python train.py --width=128 --hidden_act="geglu" --positions="learned"
Rows from block 2, named by matrix and row number. Rows with one number belong to one attention dimension. Each number is 128 + 32 x the weight over its row's rms, rounded and kept within 0 to 255. All counts start at 0. Numbers have three digits each. After the name is the row's rms in percent of the matrix's.
# v: attention query, key and value (stacked) (model.blocks.2.attn.qkv.weight, 384x128, the v third), inputs 64-127
# proj: attention output (model.blocks.2.attn.proj.weight, 128x128, transposed), outputs 64-127
v.60 105:109154134151062159156099146172123087107147112140117133074087159135161151170139180191125174116167111214157142084169137095100150104160173110120102153148119073129073122097096092102155139075111133
v.61 112:098135099118116095177115174116165135128130104111042117111146171178117089088120111080127144093116131140121075127108129168135130091149084115094075157127120075074106067079116164165177119147152104
v.62 100:184116159116159132084130123098134102110087114171107151156157136083149115080119079131154110154132172143143149115109144072088134090091134094100172114101080138073100174133178157155100132117160093
v.63 101:133130154137107107166147105073096145176083155070155155125167117146119133169110095112161109121167140123176145175113105175102185115155091107111077152106114121126183124114124183182059141136142173
v.64 106:145114123068193120174148111101151154190148096151150156134106105109178171189169117174099163149122115101129136114118138135100125150146156142194198080112132155124166194192183106070074135118103163
v.65 102:135149110130195114199087153164169104104170118165118177077093116129030171122166178108057131117136127173146094071108153140139146145161139125189137129112161114108187107206058109135190104106184124
v.66 099:127128141118092141109107149162150114156132069143143206178108136114123188172111116140139126142073094141139158133147141101142155089121150130164137177155114104062155089091096169128119137108077138
v.67 091:110105124196169147138133160123151103103072070137095057125136120059104086131157114160112147174130163092091145159123228167150153140179120119184134081115078123149117124092155120143091120094097167
v.68 094:133131124106073085122177189149113113143152103088132181127121112095185129103164156122109115141170142076073089166074124116092105112111151137133192094124090150110084109096111143134106127073107146
v.69 081:116110120145134110177162141155131133185170147141126181099146121184154072125147151189118101109092098095129113145138104158175061058168163158143115089130199099109092111196098070150175115141127078
v.70 095:161079128070145115100129097127128143126122135161146107081133078191170158081184098089123117093111167132115190103122097062162099114151156158093160164090164160077156125113085142163174146120156126
v.71 116:164127078131208114120111088072193119171114122122148139136119126093096150096163140155127168120151134149148144115135126129164153098136166099154132165061110091098145117199160136083108144142179158
v.72 099:140122103137094116100153197207165130114114113085095142091179148166126124157114092120137077090190174151146111098084165147121098134156147114137152168112091093054136086101128089192149150101180175
v.73 100:177159140132196115122189097160115081114132149092092189183109176112173097126119121116145184115104106139106171141102085132144048139094114081118125090131150123114196169161200170102172135092102156
v.74 103:139111118065102104148112113094111107100181111162145136088113085170209202139124159126087160138123138098057128096154137093123130156063128168132153180134174167154128138078070104122135121184089151
v.75 087:139089140207070120091169140145105178129191168073147123212127075133170080157110157148098159121091129069093130126127087148180141132090164141072118162148121108184079102125082138129117096075136101
v.76 094:112098088144173101129078061130125163132137176149112174105122143125135138149156156085176165145140110159077144151141124165059123136164034129177148111106148141096145141131087116157148121185161177
v.77 098:108120153115117181155120172182121093196073126118089193073128154162049135170112158131141099082113144097123110129142129118108163165142108163103132080108072135136166053130127112149152166125144110
v.78 101:136188129174079177116094085180121154135139104123172122147083147119106096155091155140129130158135129131207124169104114093148059146118125148137115157130186152175109067165154081138178077099196175
v.79 088:170119205099168171129097109118106105095134084181179115144181095125073083135097127180148139112088112151168146101100143107186131152104162122138099114061133150158106126160193105163178122126102159
v.80 102:139128170122154134121065134120142182077134066180046105208116138121113094103107102181139145130105164118149076158104146188131109110117098148144064152126148102053142093110144143160122119099184140
proj.60 117:118124136125137058160148123127113151105087139114113112191168055080133113104103070095183094154138101086107143147082158141123166143126087164115140103101164178141162142161123092136108108184100120
proj.61 114:110114136096170104146140056148062133103084109141211157174114080067103152139128095154108150145140146122172165141156120125129181128112140100137186127118177142205089135096116103122095102137103180
proj.62 115:092183095162150163176133112121071167141176136091136052102134152133106114153165162130110142095148115108119116129152119158143133152146136138200071095159163085189208071158131133076137122127090119
proj.63 102:084146064097162156119171186167175139128105153158087104125097164158108131146115074192086146105144119151070132133102122098117097153134193143129183095103136105114106168102150118136159094091101098
proj.64 113:110147153066120122089119184185079065096100137118126133173181140104148133175116116158125097122138094128110144153073173153115106079132105084126155111129079125126108067114173151130140111141128109
proj.65 109:105140148117122165077116137092076085167083151108141181141118105124132081147107147137153125106109162109121193175165120136071124138144127138130117154180092143133066087085177103116106105133084100
proj.66 101:116160109145178130128145120130090182113130131123105136143136090172116127159105139094174102135144105146155157109187091132075108190159130173081098148109171142123133164119170111147185151115148114
proj.67 091:146111104114099166156191104103117086114158164118095151085114075105128144122081095064114110065154083172174091184181079143099112101113111075115118130122156079089170154123105152148153066094144114
proj.68 092:152147112148152128143146052173109166123161179165079093166181156098099158165113089135094056161100140149143155084157183116098159108147107110097103163116181131122144152177183062044101125150170147
proj.69 087:137168155150159161162116111116119098140115082084147127129142100156142117163133080123128166139097145086099131056119162139081157163135147101130152201174080120186110124128145126112179106113148125
proj.70 095:086096137139173116169085107158149135123098118146065123170155179121150136188097120062156137168103061083100154156099181166111146135100106151172098125170103210165092101154151150086137127152111192
proj.71 109:089120120079113121169116143108138128087099131146169184144118115124102102149080076166123104141141094135142143200169147095091074127144112130182169106196122150121100128073105173171153137092091113
proj.72 109:178152156096119142109120135118074145117135189139112122109177161116125100112114157099099082171128128102095133126142127112141136101170096098110041140085176104179186124162161106089147128132149144
proj.73 094:156138231117098105127113127143112127131122139121166139079143162196129130143145159145145136111094145115159168165135110079108088121150130189062133148122157164166087080139086055109077115190113076
proj.74 106:098135112137175133127146122195112114136108112136142133243098098134171140151142088123140086139134036124137154088096109142126196152156122073163162134139109122118081116175108133106148138083124154
proj.75 091:040179107133153094103080149088131131142107125115113072080103117114097181029162064068139136142165133179102111123110117122176111141119087133103151179147139147109167178173155163081117134178095150
proj.76 091:139114191111129122158170139132142109127094118098115153107143160169138097118131131137175091077114159114176118170104112135165153039086178085180117110096140142200111130100141099111185097102080131
proj.77 095:130132196134161083124139085092138165200106141110087126084182076115125078156187135115137183125129126137159191158199067078174120099164155105124050104159117135119167136118114070096143150110151151
proj.78 100:088133132116135111116140102094161160117096146150143140103065106132215151146108117131156151156126131110108037083120154154099125157145103145139152144136136109121104144106123149109094129181104057
proj.79 075:103100129116078118156154123204116122067132174159103073109082076111163166110129106137083155163142120175077107167129111120095110135151100111184139115143144139142087158122138130142064159147131068
proj.80 111:143106132167092154136143141108147141084083150113097106024095128145163114107095176104102144094129108114144156149129087141222085131127104171144147139155242173130078155108125153133150183132079109